From a checkpoint of a small image classifier.
Model: 6.07M parameters, 24-pixel images, arch mlp_mixer, norm layernorm, patch size [2, 2], layers 14, width 256.
Training: 18500 steps, batches of 128, held-out accuracy 99%.
Rows from block 7 of a small image classifier, named by matrix and row number. Rows with one number belong to one neuron. Each number is 200 + 30 x the weight over its row's rms, rounded and kept within 0 to 999. All counts start at 0. After the name is the row's rms in percent of the matrix's.
After each neuron's rows are labels from the 100 images, of 14976, where the neuron reaches its highest value: "responds to" is what is common among them; "peak on" is the class under the peak. Only what is clearly more common there than usual is listed. The data: rendered made-up planets.
# fc1: MLP up (model.blocks.7.mlp.fc1.weight, 768x256), inputs 0-255
# fc2: MLP down (model.blocks.7.mlp.fc2.weight, 256x768, transposed), outputs 0-255

fc1.0,087,237,243,220,175,170,193,153,186,176,186,155,235,194,197,255,181,171,176,187,221,165,163,175,211,201,236,183,244,193,170,225,164,167,166,166,221,147,223,208,254,177,209,175,189,201,167,204,174,223,234,160,233,189,231,175,199,206,197,234,151,205,164,206,210,185,209,217,189,161,225,207,184,171,185,193,157,168,198,171,194,192,171,141,233,211,203,175,281,178,163,240,221,251,212,208,222,230,227,214,225,215,195,174,126,189,170,208,251,125,205,203,207,158,234,223,185,184,173,204,207,197,230,211,210,212,210,228,232,147,207,161,192,204,258,230,205,188,170,206,224,214,233,174,171,178,247,143,230,207,231,194,185,224,201,164,236,253,253,190,199,192,211,215,201,167,182,220,169,181,142,169,169,177,215,227,154,216,197,227,194,249,224,214,211,199,262,231,228,224,191,274,234,201,207,235,191,173,199,132,183,192,183,173,245,221,189,186,160,200,191,219,171,185,189,164,186,252,204,142,199,139,195,140,207,232,105,176,189,235,154,197,211,150,195,171,226,128,182,190,192,228,194,254,226,170,223,188,186,187,224,204,184,226,163,190,149
fc2.0,101,225,168,260,245,196,201,222,227,137,242,229,195,163,181,220,252,193,223,208,238,219,218,238,148,271,158,174,215,206,162,182,221,166,174,233,190,233,218,206,190,160,221,156,221,172,196,204,192,181,169,181,188,232,183,270,189,242,226,201,204,218,149,189,215,186,236,233,196,214,195,203,174,198,235,160,204,247,207,140,227,202,221,231,151,181,139,177,180,224,221,150,195,198,217,236,198,255,249,194,150,211,190,227,202,177,241,193,190,188,215,224,140,265,231,225,236,197,209,199,214,141,179,164,229,180,209,188,163,223,232,185,171,238,205,222,178,170,208,197,207,210,212,233,232,207,196,238,208,210,256,215,147,189,196,220,198,187,193,245,258,240,185,219,186,175,239,179,189,238,242,204,237,199,188,170,150,203,185,209,164,198,200,164,171,200,188,188,237,200,240,184,234,206,224,234,210,233,209,209,181,219,195,227,174,252,199,224,157,208,259,196,200,239,229,173,216,223,248,158,230,170,207,269,237,172,213,233,203,276,215,192,200,213,264,240,212,251,149,164,204,172,123,170,212,231,187,183,226,160,215,252,241,216,197,187,221
responds to: cloud-covered world
peak on: planet

fc1.485,102,252,238,222,197,156,158,166,213,207,183,152,206,198,226,184,205,163,245,153,238,212,218,225,205,166,171,176,169,199,169,165,129,220,251,181,206,215,163,213,225,142,178,210,161,183,199,224,188,228,194,207,205,225,245,253,149,206,113,222,176,168,212,252,216,167,215,181,139,212,191,193,220,139,235,234,140,229,200,200,219,215,196,184,176,176,146,165,220,195,209,192,214,206,258,179,219,205,222,199,165,179,223,172,201,170,177,170,172,200,224,214,170,153,205,171,193,206,155,169,196,160,216,241,238,219,213,189,221,253,210,228,143,202,214,250,176,175,212,181,224,209,182,187,208,215,238,191,197,216,250,152,189,180,152,193,162,143,213,165,223,165,186,200,252,197,161,175,245,177,208,242,202,276,195,148,174,227,195,204,140,231,223,255,200,217,131,212,251,198,157,198,214,176,186,215,173,238,191,187,166,199,187,179,203,224,166,155,240,202,185,199,189,196,184,175,199,240,193,212,160,184,142,201,204,194,149,207,214,167,167,215,195,196,229,151,164,211,219,162,160,173,212,216,196,227,204,157,157,204,234,232,207,205,118,160,216
fc2.485,109,169,239,208,175,191,250,210,186,204,193,207,143,197,190,198,180,143,184,195,202,238,231,144,209,204,185,221,227,189,203,242,272,190,209,199,199,165,174,201,158,170,205,191,238,186,240,166,177,213,135,204,255,158,191,187,224,172,242,211,217,231,216,189,177,214,187,161,246,232,241,196,215,249,196,130,220,201,207,254,220,241,271,99,196,155,226,255,204,220,210,121,221,174,199,197,206,143,197,226,204,218,212,211,150,232,173,231,244,206,210,222,212,208,223,199,211,199,251,232,156,167,185,264,238,207,203,220,213,208,169,200,219,231,261,217,210,178,193,203,141,197,261,247,182,230,195,201,257,234,193,168,174,234,215,193,201,221,197,268,170,185,167,218,198,191,153,197,216,196,196,179,207,194,177,230,212,223,216,220,215,192,203,214,218,239,218,196,184,216,238,221,189,249,157,247,220,209,215,207,257,200,192,136,193,231,168,233,224,237,176,171,122,166,217,234,193,188,202,201,200,221,188,159,211,227,220,196,191,176,225,176,211,197,180,219,154,189,244,157,173,193,170,162,189,200,211,142,152,262,156,198,242,201,219,209,180
responds to: lava world; crescent
peak on: planet

fc1.77,108,198,230,268,167,224,194,201,210,211,239,155,272,179,195,215,162,225,213,217,207,160,251,206,174,173,205,182,187,212,197,206,200,208,212,194,200,225,183,239,206,167,258,167,179,193,194,178,259,191,171,179,194,203,217,225,202,166,180,177,173,197,187,191,201,218,173,198,114,185,148,184,225,212,222,202,245,203,235,234,225,249,233,195,199,183,188,175,195,235,191,176,206,202,167,215,158,181,204,192,189,184,214,203,205,236,173,222,228,195,136,192,132,200,188,220,203,177,219,247,199,230,167,172,202,219,148,138,235,173,261,155,181,164,232,152,199,164,205,177,214,240,192,191,99,177,252,197,184,244,157,225,162,176,162,260,213,184,179,182,216,247,209,214,232,191,197,147,208,203,215,163,228,160,153,195,228,173,128,152,149,201,191,210,210,216,205,211,196,190,205,123,292,208,163,238,241,201,238,180,203,224,197,175,221,206,243,209,206,205,274,225,157,196,214,186,220,174,175,169,220,208,156,245,243,213,185,165,172,191,165,243,239,155,241,211,190,244,233,206,200,164,182,196,215,175,189,222,203,242,175,228,184,184,199,218,169
fc2.77,084,272,177,156,191,126,175,217,232,235,176,185,181,207,213,211,232,150,160,219,194,177,218,239,181,201,199,194,243,177,208,204,174,220,250,218,199,185,271,197,229,199,207,225,208,207,200,208,191,194,234,177,175,222,179,195,162,215,193,166,162,243,172,228,194,179,215,172,214,152,180,205,162,202,179,175,234,193,166,204,171,207,189,139,199,224,195,202,156,203,269,185,192,193,236,193,206,242,183,180,220,176,203,205,241,201,220,172,232,138,210,245,195,194,205,182,176,189,157,181,219,134,181,212,245,202,201,214,232,223,165,254,231,263,163,204,130,166,208,177,136,181,228,267,200,219,212,150,183,204,196,206,290,197,277,202,250,125,203,209,188,163,231,186,226,199,216,232,229,176,219,264,244,189,272,167,244,181,248,223,181,219,248,221,165,192,207,196,201,234,154,217,223,184,194,205,196,237,179,223,186,216,172,200,163,148,147,174,154,212,211,176,239,209,212,196,171,159,225,194,205,165,170,186,170,185,156,184,232,186,170,185,209,242,178,214,209,218,155,179,204,220,219,171,153,189,244,178,183,174,210,183,156,169,240,184,211
responds to: cloud-covered world
peak on: planet

fc1.57,083,210,217,174,191,246,220,160,204,204,182,132,204,215,207,180,213,256,168,234,197,221,184,193,158,222,213,236,165,176,201,192,210,221,231,186,198,183,192,177,176,197,196,161,206,223,206,221,170,150,159,191,173,183,218,152,189,148,195,233,167,166,205,173,164,248,220,163,189,180,169,163,214,162,128,222,284,244,213,207,216,229,216,193,193,197,185,188,201,266,236,199,268,229,202,238,167,189,169,233,196,168,205,195,193,284,220,219,211,127,186,169,167,157,248,216,134,222,177,280,199,241,257,189,212,235,162,207,215,189,134,201,168,188,169,159,209,157,199,201,276,196,206,209,177,162,190,207,185,191,163,221,225,204,185,182,213,223,164,172,184,190,212,217,216,231,236,167,174,254,191,223,173,175,213,242,164,199,220,167,188,168,177,236,225,205,178,186,209,170,185,178,273,201,164,188,218,233,220,188,213,229,204,202,163,186,196,221,222,265,190,183,244,206,238,186,223,188,193,149,231,214,205,157,154,194,189,203,203,149,153,273,184,205,186,233,222,186,187,202,170,178,255,185,198,145,199,243,194,240,218,227,173,230,195,179,243
fc2.57,096,165,138,137,208,220,210,220,205,258,155,236,237,209,181,222,204,184,175,210,209,186,206,165,247,199,188,196,212,169,176,218,177,174,215,192,148,188,222,218,212,179,241,247,190,232,172,217,200,199,253,197,184,207,162,225,230,192,203,191,228,218,191,234,194,148,180,237,255,196,190,170,233,200,178,211,230,194,188,189,204,178,179,194,202,172,219,202,202,192,214,170,119,212,194,202,187,173,228,208,249,205,267,229,210,119,198,199,199,203,175,227,213,229,196,204,224,186,169,194,186,130,163,179,178,216,240,176,203,199,218,225,242,214,246,170,168,206,159,210,166,229,239,204,204,187,243,137,202,146,175,215,234,218,143,210,260,205,265,149,193,214,214,195,185,196,218,217,225,217,188,222,191,155,200,243,218,153,109,159,209,232,153,146,140,209,179,176,203,173,202,200,164,198,181,236,151,199,158,197,179,212,253,226,208,176,171,166,165,188,204,213,171,199,186,188,185,217,200,237,188,156,205,228,200,168,221,146,206,118,184,169,234,201,203,172,166,177,196,178,191,205,216,179,215,163,233,215,207,77,252,202,257,186,203,169,214
responds to: cloud-covered world
peak on: planet

fc1.211,074,233,237,223,169,145,152,188,219,198,237,178,224,194,145,203,196,197,177,164,176,147,207,227,174,215,165,169,194,227,177,182,192,215,176,198,207,147,192,224,187,171,206,214,161,196,184,230,171,197,181,145,186,178,202,159,183,213,127,258,158,198,142,211,264,178,209,207,218,194,242,235,190,221,225,139,194,242,200,186,184,170,159,192,227,146,195,165,257,175,138,206,193,202,201,204,144,259,219,154,186,209,189,186,198,219,151,172,190,259,183,163,186,224,203,260,175,150,182,174,223,227,250,185,174,231,166,205,221,215,195,170,215,177,177,230,207,208,209,207,158,203,208,242,200,175,251,207,187,183,201,153,190,180,177,232,216,168,206,161,179,225,225,176,188,203,192,231,196,204,181,167,196,108,200,195,185,222,198,233,234,231,161,226,138,207,214,171,234,211,250,209,152,177,246,210,202,125,200,213,166,175,183,192,239,238,212,202,193,137,143,157,166,194,120,174,190,179,199,172,171,185,241,202,182,212,137,218,228,211,196,156,247,211,206,206,203,163,188,191,186,180,165,195,184,240,208,181,229,178,175,165,257,237,190,206,251
fc2.211,091,168,180,175,194,210,204,196,210,246,189,143,232,180,155,217,191,213,227,200,213,230,247,184,164,285,217,189,207,207,179,166,250,167,183,185,198,269,236,182,193,154,211,152,207,179,130,222,209,206,199,177,178,266,219,245,221,228,263,205,196,195,175,223,197,204,203,196,199,218,181,198,212,192,224,226,192,226,213,191,206,216,177,201,132,247,137,251,147,170,140,237,144,232,241,216,209,220,234,205,161,210,203,188,220,168,190,229,216,193,229,178,196,252,238,183,178,213,216,203,226,124,161,194,235,169,208,219,174,153,192,183,192,171,201,227,179,243,178,191,236,188,220,180,236,191,158,184,199,153,220,219,232,231,181,187,226,206,193,230,199,199,162,213,242,182,227,262,218,227,220,183,245,241,199,200,179,172,146,212,157,234,203,225,197,206,191,191,227,165,232,175,267,144,219,163,235,214,173,202,211,247,201,234,176,226,180,187,238,236,259,212,169,250,283,193,224,243,232,207,196,195,210,220,196,203,213,148,187,224,193,218,184,217,182,199,194,244,165,157,204,206,115,227,208,186,184,216,235,143,212,235,213,188,253,197,241
responds to: cloud-covered world; full
peak on: planet

fc1.39,099,197,185,191,246,227,190,225,229,212,232,176,224,221,183,171,210,153,182,176,257,194,222,188,195,234,191,181,257,251,152,234,243,186,200,167,174,153,195,194,168,200,230,140,186,215,198,229,191,183,184,166,207,242,248,181,161,212,193,117,131,188,191,205,205,197,201,179,186,230,178,167,175,176,194,200,188,213,254,165,179,260,193,150,197,213,231,237,176,198,197,99,182,249,208,225,175,196,180,203,250,227,206,224,227,207,218,176,202,182,203,202,256,208,223,196,214,161,223,230,225,163,136,160,202,203,209,223,207,207,210,185,156,198,219,199,196,191,181,170,174,218,184,161,127,133,209,177,185,213,131,242,200,161,214,152,198,166,193,232,214,181,261,188,201,207,237,178,190,199,185,198,200,196,154,207,138,208,152,224,126,260,210,242,179,174,254,188,220,172,186,214,209,221,233,207,253,167,186,214,202,194,218,205,243,244,151,199,237,166,242,198,190,287,176,213,211,202,226,173,219,208,183,203,187,216,172,153,196,162,169,191,188,209,227,185,188,209,183,193,190,218,162,155,251,233,221,145,198,191,183,163,147,239,207,166,180
fc2.39,094,233,188,198,161,196,173,150,152,224,212,195,210,190,197,242,212,234,162,170,155,204,153,222,217,208,221,213,243,195,214,223,162,221,253,196,262,200,235,154,146,163,215,236,198,248,122,182,192,231,206,180,186,166,149,212,225,156,148,213,205,223,192,196,285,187,197,176,200,173,201,237,167,232,197,248,186,202,173,201,225,217,166,148,196,219,167,150,174,220,167,228,142,150,261,161,165,237,221,201,239,208,185,205,165,230,207,206,169,193,293,205,147,204,165,224,157,204,175,220,234,195,203,200,260,216,212,211,196,189,183,239,200,244,206,241,231,191,206,187,179,199,191,241,190,282,222,271,218,229,183,187,251,221,176,226,203,237,216,209,177,161,203,218,217,166,167,197,234,223,205,183,192,181,221,228,263,195,233,221,202,210,281,177,175,149,164,123,196,209,184,179,188,245,237,211,205,147,202,187,215,234,172,223,195,202,200,231,216,224,183,187,201,187,192,193,201,183,202,146,218,198,181,190,169,230,215,179,221,169,193,216,193,204,217,156,252,216,190,145,222,178,214,156,179,176,192,185,187,243,202,239,220,184,208,220,149
responds to: banded gas giant
peak on: planet

fc1.360,099,200,208,183,191,196,184,252,146,191,150,193,260,219,182,233,160,208,230,212,212,162,210,225,190,185,187,183,221,291,178,177,172,175,216,144,179,211,175,199,146,252,226,185,178,183,181,159,195,155,232,170,238,152,170,185,192,164,205,186,177,158,157,181,214,205,175,235,176,176,176,216,192,209,214,151,186,225,197,218,264,162,267,195,263,141,164,155,221,231,156,207,180,217,203,246,232,207,208,185,130,171,194,198,139,209,160,156,218,203,170,142,215,143,232,170,225,224,125,196,251,213,187,180,193,230,195,191,197,212,193,158,213,162,165,193,190,197,114,213,221,210,252,208,205,210,220,165,215,233,216,205,216,192,168,229,235,212,194,209,181,243,199,193,188,133,218,214,242,169,177,148,228,184,212,166,228,227,263,211,212,159,221,181,236,201,205,234,201,219,209,210,241,174,165,194,226,252,220,178,218,217,185,185,210,217,182,216,219,159,186,169,176,134,154,206,211,198,204,172,196,202,194,176,196,189,179,188,265,173,184,171,209,211,266,189,208,177,191,231,176,181,192,217,225,188,195,184,194,108,183,187,237,193,225,169,226
fc2.360,095,209,227,170,232,173,223,165,215,190,215,216,191,188,237,217,184,218,201,194,169,230,191,154,260,173,230,186,188,182,121,204,200,191,203,218,212,265,215,172,203,184,121,160,154,167,240,201,217,201,147,203,171,239,170,217,233,196,247,208,232,303,156,221,203,247,233,169,143,208,188,225,220,224,164,207,190,210,232,198,201,209,203,160,219,220,196,200,177,144,219,202,202,208,240,217,198,184,212,181,235,216,182,134,231,132,149,219,203,233,243,228,228,265,184,242,214,188,220,224,218,190,167,194,257,158,236,187,195,178,187,217,202,207,170,197,197,209,231,186,110,174,207,245,208,172,209,150,168,238,231,222,146,174,176,179,204,202,198,236,202,183,220,162,161,194,206,229,244,209,175,162,193,204,164,175,203,219,151,247,211,217,164,166,225,186,196,225,226,226,215,156,171,199,266,235,230,221,146,188,164,156,173,212,183,228,162,145,168,223,178,203,189,241,219,214,230,245,221,167,170,199,202,205,203,228,176,165,213,161,252,173,162,145,179,205,182,209,176,228,167,181,228,192,152,210,172,197,212,179,181,229,226,151,194,181,212
responds to: lava world
peak on: planet

fc1.350,103,205,187,195,185,249,187,235,150,206,158,158,231,190,218,189,218,194,203,223,245,176,226,187,154,193,195,223,207,283,141,202,173,212,223,179,162,224,227,241,224,207,210,204,144,200,170,136,204,205,229,206,160,200,153,261,160,224,147,215,248,212,181,210,225,188,207,223,232,185,189,196,192,217,227,204,220,233,216,205,246,217,214,203,173,136,161,146,208,213,156,248,165,182,180,188,180,194,219,231,164,138,185,192,156,232,201,184,242,227,165,230,194,159,171,175,204,207,140,238,206,191,161,158,142,178,140,194,211,244,218,161,201,158,157,198,203,251,139,225,196,183,210,233,220,226,262,219,250,244,180,216,221,204,138,224,172,170,208,200,206,225,186,176,196,182,193,213,202,175,170,210,220,199,196,203,238,219,234,217,223,175,201,195,191,191,179,268,145,207,201,214,236,207,194,198,193,191,231,202,168,223,198,185,196,193,172,171,221,142,169,221,210,183,137,191,241,183,206,212,179,230,208,146,203,202,195,131,220,203,159,247,194,204,243,199,241,188,169,180,208,179,159,230,263,218,270,234,171,135,239,202,173,231,163,181,236
fc2.350,112,225,258,207,191,179,216,168,254,238,252,132,183,253,187,208,150,211,233,234,146,226,180,197,213,217,237,152,198,200,168,177,230,171,204,230,218,248,163,197,248,221,149,219,197,193,285,228,209,210,168,192,225,226,207,188,212,197,234,233,191,240,215,223,271,230,162,206,218,224,209,237,158,193,228,188,253,231,206,252,192,248,202,235,213,201,161,245,223,185,197,207,221,219,217,243,193,162,202,204,221,228,209,122,237,239,182,219,212,229,213,226,247,220,198,199,193,219,176,214,222,204,200,244,230,172,205,210,222,151,230,159,236,219,214,205,229,206,206,207,119,135,201,202,207,160,174,209,218,231,272,266,171,248,166,199,228,186,205,200,203,231,184,209,215,167,208,215,229,196,178,150,206,250,213,228,179,214,192,187,238,189,253,238,187,189,212,250,189,209,259,229,209,211,218,214,242,168,223,212,236,195,167,193,223,186,125,190,224,233,225,198,131,212,244,204,228,236,224,203,213,288,207,233,194,192,257,176,182,205,239,175,243,194,164,197,173,208,176,219,174,211,205,219,176,221,186,212,219,231,176,216,220,166,216,172,204
responds to: lava world; full
peak on: planet

fc1.106,085,184,160,155,224,217,150,243,160,225,193,181,217,233,224,223,161,278,213,248,182,229,226,204,218,245,191,172,216,184,210,135,205,209,245,198,259,194,179,209,227,173,192,190,193,234,207,205,204,196,215,194,149,180,231,241,167,247,215,279,210,176,225,203,138,218,198,172,224,221,168,173,199,168,237,199,211,211,190,148,238,217,229,202,166,146,111,218,136,197,199,181,233,170,197,168,204,166,244,248,203,177,201,177,185,209,233,168,149,239,215,191,199,227,198,238,195,263,164,226,215,173,203,229,224,221,226,181,169,207,207,176,149,182,190,199,161,212,153,184,194,186,202,196,210,228,192,166,194,190,211,234,208,182,249,220,183,189,186,202,178,277,199,171,203,224,160,210,193,208,187,173,192,251,183,214,229,240,183,161,149,159,196,252,191,204,149,146,200,152,248,195,198,218,239,233,217,196,234,167,199,189,197,175,260,239,204,175,233,210,245,198,255,235,193,183,150,176,199,223,182,219,149,225,247,216,265,196,189,241,162,180,175,223,245,217,181,199,164,201,164,163,171,162,224,177,182,185,147,160,211,201,241,162,206,173,190
fc2.106,097,201,230,212,156,189,192,133,249,181,222,193,258,204,168,198,195,170,263,209,169,221,236,166,231,216,180,194,219,238,226,173,252,212,230,193,188,211,186,232,216,161,244,133,165,172,179,208,201,213,186,200,206,206,184,213,197,158,220,188,160,235,186,216,147,238,241,294,231,228,242,133,229,173,203,138,152,233,235,191,193,205,223,210,205,195,211,144,250,187,177,247,237,203,210,228,182,251,208,223,196,228,177,208,140,173,226,214,190,191,214,200,188,174,193,205,239,157,205,198,223,262,200,200,183,172,189,243,201,213,184,203,229,187,247,238,216,185,198,207,165,177,158,219,221,160,242,233,222,147,235,201,227,222,162,227,177,186,207,214,214,99,187,180,208,116,216,227,208,205,225,217,217,165,174,169,184,298,244,206,203,194,194,188,230,218,180,234,237,212,177,242,225,149,178,177,187,235,159,206,195,184,181,225,182,182,188,234,139,168,251,204,210,195,250,175,251,242,202,202,218,227,200,195,232,238,171,232,195,233,256,178,231,187,197,185,181,220,189,183,202,230,190,182,231,234,213,218,157,217,190,206,217,186,221,204,238
responds to: banded gas giant
peak on: planet

fc1.194,099,166,194,190,226,155,206,201,184,199,187,203,216,161,169,213,245,210,215,185,189,183,183,162,227,201,184,233,184,233,173,182,172,185,171,196,181,202,200,169,184,213,161,160,190,213,218,183,197,240,207,207,153,192,191,183,235,184,200,166,206,199,210,225,201,182,225,225,210,258,188,198,240,220,239,204,213,141,217,220,228,215,189,139,280,187,237,266,241,266,241,243,184,223,148,238,190,261,163,167,230,222,178,199,204,146,188,234,142,197,161,246,182,200,207,156,193,166,205,177,197,249,262,228,175,209,193,217,192,235,189,151,227,171,173,195,216,181,222,125,178,171,207,200,213,175,205,248,192,238,199,255,227,252,250,186,187,217,219,155,187,201,235,234,206,163,211,259,245,145,192,104,212,163,181,235,195,192,175,217,188,121,166,194,234,229,203,227,213,219,237,146,229,217,188,147,190,226,214,213,233,219,213,189,134,198,247,219,203,162,251,219,228,218,223,242,161,169,158,174,242,201,173,183,237,139,153,201,190,226,201,207,222,189,227,204,190,224,174,259,174,208,174,228,198,223,202,214,173,183,211,207,196,229,237,197,208
fc2.194,104,234,211,164,253,248,203,207,154,168,260,167,187,200,235,199,156,155,166,167,220,247,200,226,255,173,225,218,243,148,222,202,231,154,255,199,194,205,182,215,214,241,236,231,193,195,179,188,184,210,154,195,215,227,173,185,206,228,202,215,213,200,249,241,238,189,170,207,188,197,233,208,213,192,216,226,131,226,209,228,228,208,223,89,214,229,153,237,182,207,185,214,234,172,222,207,213,128,209,193,176,225,233,177,182,230,197,240,175,191,256,227,179,206,263,195,212,217,208,217,192,144,156,207,175,231,177,187,192,167,156,183,210,171,270,243,244,227,211,182,209,216,201,279,213,232,242,206,232,203,198,167,199,188,261,251,175,225,166,178,232,112,194,245,185,185,221,198,230,258,202,223,220,198,192,221,227,183,193,207,162,178,201,238,230,174,173,223,168,178,217,215,211,181,184,196,223,170,173,182,194,183,166,212,196,255,164,205,233,188,230,192,182,183,208,207,225,223,216,202,150,312,197,185,197,208,238,183,183,174,232,187,185,244,244,177,177,208,207,225,161,207,167,225,202,222,241,172,177,221,191,215,245,184,193,179,182
responds to: lava world; crescent
peak on: planet

fc1.557,075,216,98,192,212,198,212,198,193,201,205,183,211,196,211,238,236,168,158,225,214,171,208,208,232,198,167,192,141,218,170,203,206,225,197,214,256,242,219,165,221,227,237,200,210,157,222,165,178,212,274,192,188,197,231,292,192,213,245,200,204,167,184,224,207,218,167,150,209,217,132,182,203,228,244,173,186,200,187,182,202,170,172,146,225,188,163,194,178,181,206,203,160,219,131,242,161,192,198,228,240,219,185,245,186,184,177,229,148,213,217,203,213,234,259,196,239,151,203,213,148,141,94,224,204,152,229,208,217,200,235,187,162,233,202,250,232,181,230,204,247,213,204,182,300,180,126,190,255,184,227,203,205,261,219,217,216,195,177,212,209,195,206,143,264,160,242,218,168,190,227,172,229,208,206,178,208,207,186,170,214,166,173,210,253,182,216,196,207,168,193,184,203,152,180,205,164,174,211,177,217,191,183,214,205,184,239,217,228,219,218,152,192,247,247,228,171,207,191,161,222,157,194,198,243,190,195,161,229,205,218,214,144,211,180,233,221,235,172,195,167,216,205,196,186,209,185,182,218,184,233,205,177,189,194,178,214
fc2.557,084,238,243,188,241,196,182,234,211,178,218,179,212,146,202,242,233,184,175,172,212,241,244,181,167,258,240,178,180,219,226,183,189,178,223,200,203,193,172,168,214,133,184,179,165,169,172,228,171,197,204,143,195,192,192,152,182,196,246,194,183,219,207,201,157,233,183,306,234,203,220,209,217,174,281,222,221,253,246,150,190,214,169,193,199,217,171,211,247,190,201,203,135,221,248,215,222,227,168,200,192,184,206,207,153,156,201,247,235,244,215,201,137,262,207,217,191,190,206,191,185,147,261,189,182,167,182,212,190,169,213,169,249,173,260,239,175,238,145,200,193,206,262,279,192,173,248,190,190,200,209,193,246,218,205,187,172,167,190,236,196,170,126,185,205,227,203,200,205,193,214,193,218,216,212,206,194,248,151,175,170,216,214,218,223,240,193,182,219,173,204,214,174,157,198,213,202,234,188,194,211,243,216,242,195,212,144,234,180,250,229,175,195,186,192,188,225,228,224,186,183,195,241,217,195,207,200,163,179,201,201,197,201,214,218,179,187,208,220,210,206,166,122,253,209,247,205,198,215,104,234,203,235,183,236,186,235
responds to: cloud-covered world
peak on: planet

fc1.694,115,235,191,215,180,190,173,185,215,181,207,146,190,218,257,284,249,230,189,241,232,250,180,162,147,192,173,197,119,221,201,185,174,166,214,268,168,168,171,198,249,210,220,195,181,178,187,163,206,220,201,186,135,234,158,228,168,124,219,183,171,160,186,212,204,203,213,203,178,186,226,199,221,215,206,235,148,226,146,213,193,209,230,157,163,176,209,201,207,231,170,216,190,131,145,215,196,174,163,228,115,173,162,195,138,209,226,200,213,206,213,243,178,226,170,201,164,220,165,160,217,245,186,211,154,204,181,212,207,214,172,138,218,162,148,198,217,218,187,182,250,196,147,221,196,226,236,187,260,243,219,237,213,212,213,217,211,216,197,252,183,174,176,178,164,223,164,184,208,208,197,205,229,192,151,150,202,190,215,194,204,200,215,196,238,182,204,240,183,169,214,163,171,196,164,199,164,162,187,183,203,194,236,212,210,211,190,182,227,170,174,195,175,174,152,229,244,184,190,189,116,223,221,207,209,214,172,191,228,203,196,233,162,222,192,275,235,217,187,236,230,211,125,237,197,218,208,250,208,169,191,205,228,210,254,205,211
fc2.694,090,189,223,196,216,155,211,172,212,253,208,201,191,159,168,208,183,196,241,204,182,241,202,185,226,200,270,181,205,169,253,203,194,184,188,262,186,204,132,190,244,197,183,193,221,157,230,250,200,240,138,199,215,214,195,226,190,152,158,206,193,224,221,157,228,231,198,205,238,227,209,247,164,129,193,183,240,200,218,228,193,166,196,215,170,182,243,195,194,148,235,216,198,165,244,235,181,190,204,175,252,202,265,173,181,189,225,184,194,163,209,212,207,226,209,203,198,220,201,152,183,203,177,197,253,145,190,272,231,179,229,168,211,215,191,144,193,203,225,244,148,179,202,139,154,219,200,258,157,236,179,210,186,193,179,208,231,245,198,165,231,246,231,174,197,146,174,189,196,190,220,160,217,213,178,171,218,140,187,218,206,168,207,221,187,204,187,230,185,256,182,253,197,187,173,227,200,166,198,188,126,167,184,183,175,191,144,189,185,222,198,157,159,195,233,187,250,193,232,200,230,212,238,196,168,234,249,174,190,207,242,149,186,162,187,179,223,241,177,204,139,178,249,178,199,182,213,197,166,236,214,155,128,171,169,150,174
responds to: lava world
peak on: planet

fc1.145,093,176,196,213,205,169,194,222,197,194,235,180,227,218,177,215,203,116,198,173,165,249,190,205,208,238,166,170,209,208,168,211,200,189,156,187,159,216,176,188,210,228,227,176,151,213,188,216,251,182,244,171,200,163,208,142,172,232,183,258,191,165,188,190,156,207,175,174,232,210,259,227,214,180,208,220,207,170,153,141,244,196,196,197,223,229,184,241,241,217,175,196,159,242,214,241,224,236,156,228,222,224,225,258,164,190,199,176,131,133,203,174,233,174,222,197,158,213,138,259,237,161,221,199,185,191,181,210,208,207,249,186,212,157,235,228,231,246,202,218,164,236,162,205,176,219,188,168,207,224,210,207,230,249,188,212,168,203,177,180,187,171,205,228,209,198,178,213,187,176,227,192,235,167,133,262,190,212,221,214,179,165,212,179,199,181,192,205,199,190,187,191,224,183,200,168,171,179,138,198,186,188,264,222,193,178,161,183,199,207,206,196,126,141,192,219,169,228,219,138,232,179,169,243,236,177,195,213,248,195,181,212,255,244,236,214,76,174,207,186,192,231,181,179,198,202,199,185,155,169,200,203,225,216,265,223,196
fc2.145,088,221,188,228,200,238,168,184,166,165,154,257,172,173,239,198,186,214,211,189,210,208,158,221,153,169,201,213,177,216,207,240,209,161,222,185,171,201,226,205,237,215,197,150,236,224,238,249,192,238,148,206,218,185,204,200,220,179,185,144,207,244,213,197,191,215,133,223,197,176,228,239,237,169,273,165,168,197,158,220,192,220,234,289,173,198,146,274,178,183,228,211,169,203,223,188,174,179,216,218,241,220,200,232,169,201,186,170,190,202,212,179,116,187,177,217,210,154,182,181,249,220,139,190,206,178,258,237,212,226,208,228,178,264,146,220,212,196,163,174,165,224,220,194,229,216,183,150,168,192,181,250,242,200,175,248,208,220,189,193,167,204,266,188,211,222,265,237,190,202,187,148,206,173,173,180,227,204,158,195,168,221,227,181,203,211,239,179,209,218,217,199,183,185,257,202,223,220,227,179,221,165,161,255,190,191,175,191,213,221,173,213,244,197,206,190,206,177,162,210,191,218,197,212,229,251,232,187,182,260,200,180,151,185,173,184,225,182,270,202,194,162,166,172,205,168,239,189,248,221,216,211,236,226,122,241,172
responds to: cloud-covered world
peak on: planet